config = dict(
    encoder_arch='convnext',
    image_size=64,
    loss='softmax',
    text_encoder_causal=True,
    text_encoder_width=192,
    text_encoder_head_dim=64,
    muon_scale='match_rms_adamw',
    adamw_weight_decay_other_params=0.01,
)
Rows from block 7 of the image encoder of a small contrastive image-text model, named by matrix and row number. Rows with one number within an expert belong to one neuron, the router's apart. Each number is 200 + 20 x the weight over its row's rms, rounded and kept within 0 to 999. All counts start at 0. After the name is the row's rms in percent of the matrix's.
Before each expert's rows are labels from the 100 images, of 14976, where the router gives the expert most weight on average: "lies over" is the class under the peak. Only what is clearly more common there than usual is listed. The data: simulated fluorescence microscopy of cells.
# router: router (encoder.blocks.7.mlp.router.weight, 32x128, trained with AdamW), inputs 86-127
# up: expert up (encoder.blocks.7.mlp.up, 32x64x128), inputs 86-127
# down: expert down (encoder.blocks.7.mlp.down, 32x128x64, transposed), outputs 86-127

# expert 23
lies over: cytoplasm
router.23,119,185,193,206,210,176,227,218,187,215,214,223,172,206,183,198,170,171,186,162,197,219,191,185,176,169,181,232,236,174,211,172,172,203,226,172,216,171,187,215,214,180,207
up.0,092,204,192,182,201,207,193,175,206,216,218,194,233,183,219,197,217,207,210,207,214,219,186,193,159,165,210,159,217,207,191,188,201,212,215,211,199,171,218,207,226,195,198
down.0,097,176,195,238,205,264,213,217,188,208,197,193,196,213,212,190,200,200,171,190,200,177,166,172,179,220,180,236,179,212,189,191,187,211,204,206,205,191,216,209,188,157,195
up.1,097,184,207,212,233,213,208,189,202,223,198,202,202,180,232,206,180,191,231,175,213,166,180,228,229,211,188,199,216,184,195,174,254,189,191,195,212,231,190,195,204,198,183
down.1,093,216,153,161,188,222,198,208,225,186,185,189,213,189,209,234,209,206,203,193,210,201,225,211,210,196,199,233,184,219,203,226,196,230,192,204,254,200,156,215,209,202,211
up.2,112,213,187,203,183,175,172,217,185,211,225,208,231,216,229,187,198,212,200,183,195,218,205,197,187,217,188,219,190,224,168,194,170,193,213,160,198,215,215,209,221,182,182
down.2,112,184,226,200,227,178,213,217,212,172,200,181,239,195,168,227,181,196,180,182,205,208,221,188,220,211,182,173,221,222,183,192,217,171,199,253,205,215,195,201,206,215,226

# expert 24
lies over: cytoplasm
router.24,098,209,195,162,194,175,190,223,208,229,172,199,170,236,225,221,218,213,206,207,198,194,202,197,187,195,218,199,161,197,216,196,196,188,209,180,169,165,245,197,221,182,195
up.0,105,189,181,167,201,189,177,234,201,164,171,194,163,196,210,196,182,191,206,238,200,189,234,176,213,182,185,186,181,192,202,196,213,161,226,181,195,213,177,199,196,189,181
down.0,109,259,177,185,212,208,181,219,212,180,182,205,211,221,215,180,221,204,224,221,179,192,206,205,198,157,216,181,174,169,193,179,188,205,199,234,237,178,183,180,151,166,203
up.1,100,176,178,187,194,219,195,212,173,182,166,202,153,199,190,233,170,186,204,201,202,186,211,215,186,181,154,180,170,212,193,202,173,188,244,233,199,220,211,169,231,205,208
down.1,105,185,205,219,219,211,199,206,179,200,208,214,183,200,187,197,228,228,164,217,175,227,196,195,218,163,161,217,177,191,191,217,149,214,193,212,212,209,196,206,199,177,191
up.2,119,191,180,182,234,235,202,192,260,192,183,197,206,209,208,145,187,215,225,189,198,194,225,234,186,207,218,160,198,201,211,193,218,187,166,230,185,214,207,203,174,210,178
down.2,107,242,208,194,198,245,177,193,181,182,221,171,255,183,184,229,201,222,207,205,195,233,173,192,205,236,228,190,243,215,224,222,166,204,213,218,189,210,177,208,220,224,203

# expert 16
lies over: nucleus
router.16,110,174,205,210,213,166,196,202,190,193,182,219,195,172,209,181,187,207,184,196,213,197,184,165,178,232,236,207,198,206,201,205,209,220,200,226,211,192,187,171,216,223,200
up.0,088,248,224,179,188,225,237,189,205,221,188,188,165,196,209,224,177,196,185,183,226,190,201,223,218,167,215,195,237,222,170,212,244,176,194,200,195,190,165,214,179,169,214
down.0,101,177,180,174,228,220,214,211,197,209,199,185,156,192,226,229,212,197,204,168,192,204,202,193,236,234,207,181,213,178,240,202,187,190,166,225,199,241,207,226,192,220,206
up.1,105,177,174,214,202,222,227,179,214,174,177,214,244,208,238,189,194,204,234,192,194,161,186,188,202,192,190,231,162,185,191,213,208,209,221,191,202,212,218,175,205,187,202
down.1,094,221,224,207,234,185,190,198,186,197,229,203,208,169,190,209,224,192,224,192,202,180,179,206,193,203,178,168,203,181,179,191,233,197,223,197,222,190,211,176,195,187,179
up.2,109,161,184,172,185,174,238,219,163,208,207,194,156,222,200,228,218,216,164,180,185,240,195,165,174,174,238,223,174,224,226,190,188,218,188,209,185,208,193,202,215,213,216
down.2,100,184,211,227,222,199,213,220,216,179,201,208,227,217,200,179,181,196,152,147,195,218,189,190,229,214,186,180,225,218,165,201,194,191,200,208,241,213,218,206,216,195,240

# expert 26
lies over: cytoplasm
router.26,105,218,228,205,197,169,197,206,169,161,210,202,230,236,218,224,190,183,193,218,209,197,193,243,200,194,185,221,172,201,220,193,188,242,207,209,197,219,188,214,209,225,198
up.0,101,192,243,206,172,207,187,188,193,183,226,232,203,223,195,185,188,184,193,186,168,188,229,228,204,221,210,208,210,193,184,177,247,222,207,194,209,193,217,170,228,202,227
down.0,099,182,182,205,203,214,220,201,211,224,180,203,245,257,198,175,209,227,191,173,163,183,209,178,209,234,201,201,203,187,209,199,171,224,214,193,215,176,207,185,215,239,186
up.1,102,213,221,237,223,193,170,178,215,166,197,198,166,185,221,205,218,193,196,189,211,214,196,223,218,208,229,218,211,193,186,179,201,208,208,165,208,211,199,197,228,208,207
down.1,103,201,138,191,177,179,182,238,188,220,220,147,184,207,190,227,213,213,190,179,226,220,178,191,188,207,241,179,204,261,193,215,171,163,214,179,179,217,213,222,227,195,193
up.2,097,220,214,229,183,202,199,227,201,141,170,210,214,231,211,207,169,222,194,195,183,189,213,172,222,182,200,191,214,174,187,184,193,219,185,205,214,204,203,198,185,227,206
down.2,097,203,231,215,177,220,217,209,226,187,169,181,186,203,226,216,228,224,212,173,208,175,216,193,188,180,178,222,178,171,198,194,217,196,208,208,205,174,192,222,222,205,217

# expert 3
lies over: cytoplasm
router.3,103,202,206,206,204,220,177,231,221,190,188,189,168,165,211,231,198,199,199,230,195,176,195,204,210,213,180,169,201,194,204,221,199,169,211,209,216,217,203,197,210,195,160
up.0,099,199,204,179,169,187,211,194,198,198,182,202,193,246,160,185,207,199,212,200,221,207,182,217,183,168,221,232,224,179,212,200,199,157,207,199,156,229,224,142,212,224,175
down.0,108,186,217,207,180,189,206,197,193,212,172,201,202,171,169,242,213,204,200,221,176,208,180,205,196,206,221,189,221,241,194,162,207,209,200,196,198,217,168,218,197,211,198
up.1,087,208,207,197,212,228,204,206,207,189,191,208,186,224,199,275,225,185,203,164,155,200,222,209,207,173,197,200,208,187,207,178,208,174,204,185,171,175,221,161,193,199,198
down.1,087,212,182,205,208,196,188,205,229,180,191,205,211,221,207,199,224,227,206,212,193,182,203,201,182,194,230,193,216,211,195,204,227,195,197,186,216,197,165,202,220,192,174
up.2,102,208,181,194,214,221,164,227,173,199,206,185,159,183,198,231,227,226,192,214,172,196,208,212,187,230,227,185,197,191,197,205,177,228,206,207,189,212,182,199,221,250,191
down.2,096,199,182,193,213,179,196,232,253,197,214,177,256,236,199,181,185,172,227,208,189,198,178,166,202,183,164,175,226,193,198,209,194,199,211,190,227,216,183,209,221,194,192

# expert 2
lies over: cytoplasm; nucleus
router.2,116,182,223,218,225,211,171,176,200,206,202,174,179,189,185,207,184,199,178,198,182,197,192,189,196,176,209,204,217,215,164,221,194,223,213,199,243,169,209,190,211,206,163
up.0,103,201,175,217,205,199,196,204,152,203,214,173,172,207,196,231,202,199,211,183,208,186,202,185,179,209,216,191,199,203,175,210,233,178,169,226,190,202,194,198,192,197,190
down.0,100,213,237,222,189,165,216,175,195,185,198,186,211,158,204,188,192,185,210,206,206,235,207,184,222,215,178,247,202,176,179,215,208,198,189,204,190,196,173,168,222,188,210
up.1,094,174,209,173,231,227,198,175,188,191,146,190,238,212,213,194,217,207,188,190,193,194,207,209,215,175,200,214,208,199,235,203,205,246,195,200,204,194,200,212,198,167,194
down.1,094,214,221,196,213,192,170,175,218,206,203,200,191,225,225,173,188,226,172,185,191,242,204,186,194,192,235,222,184,193,156,212,226,192,194,194,188,186,186,206,226,154,178
up.2,093,224,175,239,202,212,214,203,204,203,220,213,215,193,193,190,189,221,202,198,190,197,204,179,211,209,186,178,182,197,177,170,168,174,199,190,193,168,260,221,208,179,191
down.2,089,188,156,210,201,202,184,226,169,199,208,169,205,238,238,197,191,175,206,182,205,219,192,195,196,204,207,207,162,202,190,220,182,214,217,202,192,173,187,210,206,189,221

# expert 18
lies over: cytoplasm
router.18,111,182,212,182,218,218,185,227,170,223,182,213,209,205,195,185,196,172,183,199,231,222,185,191,211,189,199,214,198,219,217,194,191,200,225,215,197,200,207,168,154,229,213
up.0,109,198,178,188,217,223,210,192,198,162,207,184,148,205,191,179,187,223,183,241,198,228,210,217,172,205,221,195,196,184,214,213,186,227,206,256,219,155,240,190,233,244,178
down.0,101,193,174,206,226,203,195,210,168,149,192,195,211,230,205,211,173,188,191,223,181,173,226,188,209,183,178,194,211,218,172,159,205,183,192,187,198,203,190,188,172,199,195
up.1,104,228,173,212,222,164,211,180,186,197,210,211,200,188,205,259,217,177,208,211,168,234,255,222,182,215,211,202,191,195,165,219,206,224,221,221,226,178,203,208,199,174,194
down.1,102,198,205,215,217,227,184,205,185,204,196,243,185,175,201,228,210,252,210,191,217,206,204,217,200,190,211,240,195,195,196,205,171,211,233,181,162,213,194,189,218,233,208
up.2,095,216,163,177,206,209,184,169,190,204,196,243,213,202,190,210,191,199,212,234,191,220,205,228,184,133,187,231,214,217,236,200,210,213,181,237,201,171,181,211,211,211,196
down.2,099,195,229,209,223,182,217,215,195,196,198,167,213,217,175,229,233,205,201,223,218,178,195,204,154,174,209,223,209,204,206,142,189,223,183,206,192,205,240,187,207,221,199

# expert 17
lies over: cytoplasm
router.17,125,204,230,206,199,187,189,171,174,167,230,200,211,161,197,169,201,209,208,185,192,207,224,226,200,229,169,205,182,204,209,179,235,220,206,174,197,204,195,197,202,217,231
up.0,104,187,196,207,152,195,225,188,194,189,215,184,205,179,192,188,230,177,174,250,207,231,224,235,228,149,191,240,212,228,218,227,187,204,223,209,184,217,209,199,179,210,223
down.0,111,163,208,214,217,207,169,220,194,193,206,175,210,221,230,170,210,187,197,228,175,225,203,191,205,186,187,192,231,209,178,215,206,186,200,223,201,205,210,231,166,206,173
up.1,096,200,212,171,247,217,182,204,214,199,191,180,215,187,204,211,188,248,215,194,177,233,195,175,206,217,222,189,207,209,238,193,207,170,205,205,212,212,206,193,175,188,200
down.1,106,214,164,196,192,203,175,206,191,169,211,205,183,191,242,172,190,225,205,214,189,207,236,187,207,194,199,232,225,166,182,200,200,222,181,183,215,219,184,232,185,215,210
up.2,088,184,200,177,214,198,159,202,183,247,195,193,180,207,238,198,186,200,199,196,189,223,213,196,182,199,188,229,240,199,214,217,201,181,246,186,216,170,204,202,220,180,189
down.2,094,195,205,180,213,193,181,210,184,212,255,228,198,218,184,220,222,211,207,212,198,223,155,183,184,181,199,200,195,186,178,190,172,200,197,180,192,205,222,228,180,157,188

# expert 22
lies over: cytoplasm
router.22,105,174,216,221,161,216,216,171,192,198,208,179,207,176,224,196,196,176,235,189,238,202,207,195,207,185,198,218,216,177,236,181,208,200,204,183,209,216,210,211,215,196,208
up.0,098,174,208,199,229,212,232,194,207,175,172,180,182,206,177,243,189,243,176,189,239,203,221,191,197,168,192,210,212,198,191,195,162,230,177,185,201,224,189,226,202,205,168
down.0,106,220,187,199,174,227,204,191,162,185,215,182,158,207,206,217,212,161,150,185,215,180,214,193,215,181,216,195,153,188,190,200,204,184,191,195,215,233,172,185,198,202,205
up.1,096,214,160,185,175,202,218,194,191,206,216,200,200,214,220,188,196,217,222,203,183,184,209,178,213,206,199,147,228,231,191,171,186,219,201,192,206,215,168,228,211,216,192
down.1,099,173,199,202,232,159,209,217,225,171,206,204,219,226,179,183,193,145,231,204,196,191,218,203,210,213,198,200,185,201,243,199,152,167,183,201,194,192,221,190,163,198,185
up.2,094,201,203,214,189,229,177,183,157,230,209,192,201,194,186,196,197,253,202,203,225,199,189,199,217,236,232,214,192,200,157,182,194,212,218,194,196,199,191,232,220,204,199
down.2,098,188,220,191,185,222,230,172,195,208,176,180,198,226,228,204,183,214,229,192,189,229,183,159,148,206,218,194,190,198,178,182,182,192,206,195,209,209,237,189,204,172,196